From a checkpoint of a small masked spectrogram model: norm batchnorm, batches of 256.
Rows from block 20 of a small masked spectrogram model, named by matrix and row number. Each number is 200 + 20 x the weight over its row's rms, rounded and kept within 0 to 999. All counts start at 0.
After each channel's rows are labels from the 100 clips, of 14848, where the channel reaches its highest value: "responds to" is what is common among them. Only what is clearly more common there than usual is listed. The data: simulated sounds of rotating machines with and without faults.
# conv1: bottleneck pointwise conv (model.blocks.23.conv1.weight, 96x176x1x1), inputs 88-131

conv1.84,212,187,197,188,190,197,195,199,162,212,199,185,185,188,228,205,194,172,203,201,175,193,189,194,170,179,206,213,189,235,193,211,191,185,184,202,219,222,190,223,197,215,214,243
responds to: text has "speed"; speed: medium; turbine

conv1.67,157,208,219,189,207,165,185,199,210,185,192,241,200,227,196,201,202,199,200,183,206,198,209,188,185,212,199,191,202,183,209,215,202,211,189,193,209,174,215,193,241,171,233,226
responds to: imbalance; clipping; text has "clipped"

conv1.35,211,180,204,193,209,189,198,217,182,196,178,201,211,201,208,183,168,204,177,192,209,206,172,199,192,200,181,207,212,214,197,189,213,175,221,197,188,190,200,207,183,205,193,167
responds to: compressor

conv1.19,207,206,209,232,200,186,213,208,221,199,189,230,209,186,179,188,203,227,188,202,225,214,183,194,251,212,199,203,217,193,208,175,207,197,204,183,222,206,197,198,183,235,170,256
responds to: electric motor

conv1.59,181,168,218,164,195,158,229,187,179,190,205,217,205,206,200,201,187,200,167,190,200,161,197,184,229,178,195,204,199,222,175,226,213,190,200,193,211,194,210,214,179,174,215,223
responds to: speed: slow; compressor

conv1.28,207,152,198,217,202,195,205,192,217,193,204,187,203,177,188,149,143,201,183,199,206,195,149,168,189,178,161,199,204,190,192,192,204,135,210,199,215,197,195,203,208,199,200,196
responds to: quiet level; piston engine

conv1.47,201,188,201,162,199,190,213,185,204,224,209,183,184,181,205,195,181,182,221,186,195,200,186,195,213,205,191,217,202,206,257,221,195,170,198,170,178,196,194,235,202,205,108,231
responds to: thin (high-pass); gearbox

conv1.73,230,222,180,238,190,195,227,183,219,192,178,195,213,185,222,207,219,211,170,217,201,215,197,225,254,203,204,194,204,198,200,202,201,210,209,155,227,213,205,197,209,210,206,223
responds to: electric motor; conveyor

conv1.25,191,145,199,214,206,188,208,171,218,209,189,207,199,162,190,156,151,203,199,201,201,205,156,169,172,165,165,213,209,200,202,198,210,145,214,201,204,186,206,213,197,206,204,217
responds to: turbine; thin (high-pass)

conv1.86,251,197,201,195,200,208,210,186,183,198,236,208,191,205,168,204,181,182,204,231,195,225,199,227,151,193,200,202,191,215,255,214,200,194,200,173,206,207,223,198,218,233,199,223
responds to: gearbox; thin (high-pass)

conv1.68,193,188,222,206,231,201,184,190,205,250,209,203,204,186,218,184,179,202,199,194,207,210,179,185,202,200,183,244,227,222,212,194,229,184,205,217,215,225,214,262,206,226,196,220
responds to: thin (high-pass); gearbox; turbine

conv1.77,199,203,195,175,202,193,182,177,192,195,215,199,193,196,197,210,206,192,160,208,194,194,213,212,189,203,200,198,192,194,206,194,194,208,192,214,200,189,171,194,136,188,208,199
responds to: state: faulty; speed: slow; conveyor; rattle

conv1.88,192,213,210,187,187,198,147,251,177,194,193,175,197,203,186,201,203,188,193,203,192,219,202,207,233,205,198,192,186,193,221,227,194,198,209,194,184,214,197,202,216,186,208,190
responds to: compressor; turbine

conv1.27,191,184,206,164,195,201,165,217,195,213,219,178,195,197,189,204,195,185,192,213,187,222,198,193,161,198,204,201,189,215,230,184,197,189,199,159,223,236,203,216,192,194,231,220
responds to: turbine; gearbox

conv1.74,130,184,206,199,202,209,212,156,172,203,215,215,191,179,186,198,188,181,185,184,199,195,196,186,128,170,201,198,194,219,201,188,201,183,186,227,198,197,198,217,226,200,210,210
responds to: speed: fast; compressor; piston engine

conv1.37,185,159,192,202,200,196,199,185,216,193,189,173,200,171,184,153,153,200,195,191,204,198,151,170,197,183,165,201,198,161,195,194,200,157,202,195,215,174,174,195,200,192,201,196
responds to: quiet level; conveyor

conv1.49,200,197,180,219,186,218,196,205,179,192,192,194,183,200,208,211,209,174,225,203,171,199,208,206,187,189,205,197,183,206,203,219,181,201,199,209,198,174,203,197,194,191,233,196
responds to: piston engine; clipping; text has "clipped"

conv1.81,202,185,200,201,212,172,157,186,191,210,204,202,192,187,241,201,191,192,229,186,207,174,204,210,213,199,206,208,205,201,247,237,196,182,199,165,169,182,194,208,219,198,182,200
responds to: thin (high-pass); gearbox; turbine

conv1.34,99,202,202,198,194,197,190,208,210,198,161,194,197,197,203,193,198,205,200,201,198,224,202,197,152,191,196,203,199,208,150,191,203,199,205,197,211,171,207,205,204,176,191,211
responds to: conveyor; compressor; clipping; text has "clipped"

conv1.17,187,207,204,190,196,201,212,217,204,204,197,165,197,207,192,207,214,192,236,184,199,194,217,200,213,186,203,191,185,204,245,181,183,207,181,204,203,203,197,204,207,184,187,198
responds to: compressor; text has "speed"; speed: medium

conv1.56,184,187,208,228,204,215,192,207,186,184,180,213,213,173,185,171,174,208,150,187,218,226,170,187,213,207,184,206,207,173,168,226,215,178,196,209,214,203,204,210,213,216,224,220
responds to: piston engine

conv1.65,181,214,207,222,225,226,205,201,219,191,197,205,224,194,204,188,194,236,200,190,229,199,191,215,207,225,192,214,227,207,184,174,230,203,202,200,198,235,213,197,203,183,201,204
responds to: muffled (low-pass); quiet level; piston engine

conv1.32,157,162,210,213,212,186,182,190,188,213,209,189,205,181,202,176,173,200,192,199,203,210,170,181,172,183,179,220,213,218,204,185,218,166,199,212,207,212,210,225,189,194,222,208
responds to: thin (high-pass); speed: fast; pump

conv1.60,224,195,192,201,205,204,245,217,201,210,217,196,206,188,179,190,188,209,163,217,199,201,197,195,124,204,193,211,196,178,183,150,206,188,199,182,189,226,211,210,199,152,214,176
responds to: gearbox

conv1.39,220,206,223,209,245,222,198,183,195,205,207,197,214,200,207,191,195,215,192,187,226,192,192,209,199,215,191,230,252,209,185,180,267,203,212,206,217,222,199,213,206,188,196,198
responds to: muffled (low-pass); quiet level; piston engine

conv1.40,211,186,202,181,193,171,231,217,194,176,181,153,214,215,179,196,191,206,174,195,209,178,201,213,152,206,191,191,197,190,162,223,202,203,207,199,233,164,190,192,224,213,221,210
responds to: muffled (low-pass); piston engine

conv1.53,257,215,200,177,193,199,203,180,181,183,206,203,197,217,189,195,196,197,220,205,197,211,204,183,192,199,196,182,197,189,217,205,192,203,195,200,193,189,202,173,205,201,228,195
responds to: electric motor

conv1.64,207,213,202,238,192,172,226,193,179,211,188,211,187,171,171,208,210,189,194,201,184,206,189,173,220,201,211,207,202,223,177,214,195,205,193,199,189,217,192,208,172,206,215,237
responds to: speed: slow; compressor; turbine

conv1.5,232,178,199,149,198,118,203,199,183,195,202,201,211,192,209,188,176,204,167,179,210,210,185,184,173,184,193,200,210,219,182,205,216,177,189,211,198,216,207,207,196,192,184,217
responds to: muffled (low-pass); electric motor

conv1.0,231,203,202,185,195,211,197,212,196,181,234,157,199,213,166,202,199,197,210,198,205,184,205,210,239,226,202,183,188,167,157,210,191,206,208,212,167,149,220,192,177,195,204,184
responds to: state: normal; text has "fault"; turbine; machine: gearbox

conv1.42,203,211,173,213,163,206,217,193,177,136,189,188,166,193,194,201,201,171,190,203,165,194,200,220,186,206,199,160,153,208,180,187,154,198,178,211,191,192,205,150,196,236,238,188
responds to: pump; thin (high-pass); compressor

conv1.23,197,199,184,188,194,205,194,199,197,203,194,168,194,212,215,206,208,191,251,181,185,222,209,205,195,200,197,201,198,192,195,229,193,200,190,198,181,199,180,197,213,226,224,190
responds to: speed: slow; piston engine

conv1.82,190,199,200,189,193,176,152,225,180,189,171,203,200,212,185,200,190,200,215,203,200,203,203,210,216,201,194,198,194,193,191,204,189,199,186,188,187,178,180,199,170,210,206,228
responds to: piston engine; speed: slow

conv1.48,203,175,207,160,203,180,182,200,196,198,230,239,206,211,188,201,188,205,187,198,209,200,192,197,229,203,190,189,200,213,194,229,194,201,212,194,183,142,217,196,182,188,206,176
responds to: gearbox; turbine

conv1.33,296,209,197,218,191,185,211,173,183,172,224,210,203,195,204,190,204,207,209,199,218,182,197,177,242,171,203,167,199,174,220,210,194,199,200,223,227,184,217,152,183,197,218,212
responds to: speed: fast; turbine; gearbox

conv1.9,229,176,206,165,207,216,181,148,187,193,186,214,206,208,204,210,195,205,212,198,212,208,192,202,182,195,196,195,209,208,182,198,201,208,211,207,206,199,204,198,230,214,213,188
responds to: turbine; speed: fast

conv1.79,181,194,184,185,194,164,193,227,207,188,261,212,220,213,251,198,198,208,195,199,196,234,201,203,236,210,198,204,194,168,176,189,200,202,232,172,184,145,174,187,186,198,242,214
responds to: state: faulty; rattle; piston engine

conv1.41,228,188,197,185,193,183,150,218,171,199,167,163,194,190,211,208,201,186,175,196,189,217,198,184,174,192,201,204,190,215,191,232,198,201,155,219,178,227,209,220,201,186,212,221
responds to: turbine

conv1.29,186,195,205,168,217,196,194,197,193,235,203,179,204,193,231,190,186,207,206,199,205,206,183,190,235,210,190,262,231,209,187,195,236,193,201,204,179,229,206,279,190,207,187,205
responds to: thin (high-pass); gearbox

conv1.4,190,225,189,185,184,215,197,207,170,180,202,177,172,226,212,231,244,170,206,205,179,200,241,219,192,223,225,177,180,204,213,196,176,238,206,202,195,191,204,174,213,194,204,204
responds to: clipping; text has "clipped"; piston engine

conv1.12,154,202,201,206,197,219,192,168,209,179,196,228,208,206,219,201,201,219,221,167,209,178,201,190,196,213,202,209,208,184,168,182,213,211,220,185,180,189,187,185,223,231,196,230
responds to: compressor; text has "speed"; speed: medium

conv1.24,194,170,206,199,220,187,195,212,220,204,198,207,243,192,193,171,173,240,194,197,238,199,176,176,228,189,171,217,233,181,172,193,234,170,226,191,197,174,191,211,186,207,222,158
responds to: muffled (low-pass); quiet level; piston engine

conv1.31,188,171,205,168,195,155,203,239,168,207,216,206,194,204,173,206,191,181,193,197,190,187,193,171,240,192,206,213,193,216,194,229,193,180,216,177,177,181,217,218,172,165,186,158
responds to: turbine; gearbox; thin (high-pass)

conv1.95,130,205,179,150,199,192,191,200,214,189,217,204,207,197,215,206,208,216,230,224,200,180,204,207,182,213,199,210,203,163,122,165,205,201,199,176,187,221,199,194,203,155,227,212
responds to: rattle; compressor

conv1.50,217,214,197,198,192,168,173,176,192,190,198,217,200,200,173,198,204,200,205,181,203,178,208,176,186,183,202,180,191,192,224,176,192,211,215,188,240,201,204,177,171,178,207,175
responds to: electric motor; clipping; text has "clipped"

conv1.45,199,201,176,191,172,199,199,198,176,164,187,189,145,199,196,204,200,151,222,200,150,213,201,213,184,195,201,164,150,202,207,210,149,193,173,222,202,187,204,159,201,204,199,183
responds to: speed: medium; compressor; conveyor

conv1.71,192,201,199,177,193,212,211,208,220,190,200,212,190,213,209,235,232,196,186,209,188,201,236,208,180,194,221,186,185,202,180,208,187,209,220,212,218,202,207,187,214,161,220,196
responds to: clipping; text has "clipped"; piston engine

conv1.43,197,186,212,190,205,171,175,212,188,198,220,231,201,200,197,184,178,204,194,196,211,191,194,196,208,197,188,203,215,213,192,217,217,187,211,202,230,172,232,197,181,182,162,188
responds to: muffled (low-pass); quiet level; piston engine

conv1.10,181,205,226,203,205,199,183,197,189,219,255,215,190,194,152,193,205,180,156,209,199,202,195,193,168,199,201,195,203,223,221,182,203,193,206,214,206,176,241,216,194,173,194,188
responds to: rattle; piston engine; machine: compressor

conv1.30,191,190,196,189,203,201,199,211,203,229,202,195,205,194,182,193,184,196,211,189,200,200,188,187,178,197,195,229,199,219,219,189,205,189,190,213,205,196,195,227,207,244,170,224
responds to: thin (high-pass); speed: medium; turbine

conv1.89,220,186,223,210,192,188,201,189,186,201,214,207,182,213,179,217,199,172,197,176,185,215,213,215,173,189,209,188,180,248,176,227,191,184,180,200,215,198,212,212,186,217,234,170
responds to: gearbox

conv1.94,221,190,189,201,194,179,246,232,185,203,214,224,208,204,156,207,197,205,193,237,200,215,206,194,216,193,200,199,193,207,209,213,196,199,184,210,119,157,209,197,205,220,224,191
responds to: piston engine; compressor

conv1.92,225,176,194,190,213,204,226,174,229,199,188,242,214,194,192,177,153,228,192,196,216,195,173,181,212,201,175,204,210,206,168,203,214,158,197,201,195,175,221,193,194,199,210,185
responds to: quiet level; turbine; gearbox

conv1.22,204,212,176,215,169,209,215,190,176,178,185,199,163,188,202,196,194,154,220,211,155,207,197,218,175,199,196,161,159,191,196,203,146,195,192,206,204,193,216,162,204,204,224,176
responds to: text has "speed"; speed: medium; compressor; state: normal

conv1.6,200,162,191,199,199,191,198,192,203,193,193,198,199,151,196,148,142,200,194,201,198,202,138,172,177,173,155,200,200,180,195,198,199,146,201,190,208,198,194,197,196,187,191,199
responds to: thin (high-pass); fan

conv1.69,171,189,200,201,198,185,205,198,193,193,218,135,202,186,222,185,185,198,201,171,204,178,177,197,202,196,187,203,200,171,189,204,200,175,210,206,202,205,131,207,210,197,202,214
responds to: reverberation; text has "room"; text has "reverberant"; pump

conv1.90,193,175,229,182,204,169,213,195,165,220,241,183,177,196,174,195,194,170,183,193,191,199,191,170,261,187,200,199,196,225,210,194,203,175,194,190,195,188,231,229,179,187,192,207
responds to: speed: slow; piston engine

conv1.91,245,201,210,206,206,208,217,186,188,202,230,201,198,216,197,206,185,191,181,176,201,173,203,205,158,199,199,183,200,224,196,157,200,200,188,237,192,213,219,197,198,173,196,219
responds to: turbine; rattle

conv1.26,222,174,195,165,209,207,190,173,216,194,190,230,211,191,202,179,172,217,201,195,215,209,172,189,199,193,180,205,216,193,172,206,212,168,219,196,191,195,228,199,210,215,222,180
responds to: muffled (low-pass); compressor

conv1.2,202,175,187,240,194,217,215,223,228,197,226,166,226,191,206,184,179,215,200,211,205,188,183,192,199,189,183,200,199,212,198,171,199,176,214,194,197,218,193,199,186,194,204,155
responds to: quiet level; turbine; thin (high-pass)

conv1.55,202,206,198,212,201,239,231,210,203,219,228,201,190,183,180,201,187,194,211,233,188,197,190,208,176,219,201,221,202,225,225,193,203,192,224,196,181,220,216,223,210,157,149,222
responds to: speed: medium; turbine; thin (high-pass)

conv1.72,213,229,182,207,183,219,195,185,173,174,194,200,171,214,187,236,241,169,200,191,172,200,236,206,189,217,235,175,176,202,195,199,169,243,193,205,201,175,194,167,216,198,201,211
responds to: clipping; text has "clipped"; piston engine

conv1.75,186,210,163,208,179,214,193,220,184,162,207,190,170,197,208,196,197,171,249,206,167,191,198,228,211,207,193,176,167,195,216,185,160,196,196,208,203,195,196,159,183,216,171,167
responds to: speed: slow; turbine; compressor

conv1.21,190,243,190,231,192,213,188,216,169,194,192,196,186,198,201,199,204,173,215,217,176,217,209,230,202,218,200,191,185,177,230,214,185,211,195,192,207,204,192,191,223,163,225,194
responds to: thin (high-pass); speed: fast; pump

conv1.83,172,191,197,185,194,164,194,220,188,192,165,206,204,197,212,200,206,198,183,216,199,222,200,185,155,196,202,193,191,202,152,168,192,198,190,189,222,178,227,200,194,123,186,217
responds to: state: faulty; bearing knock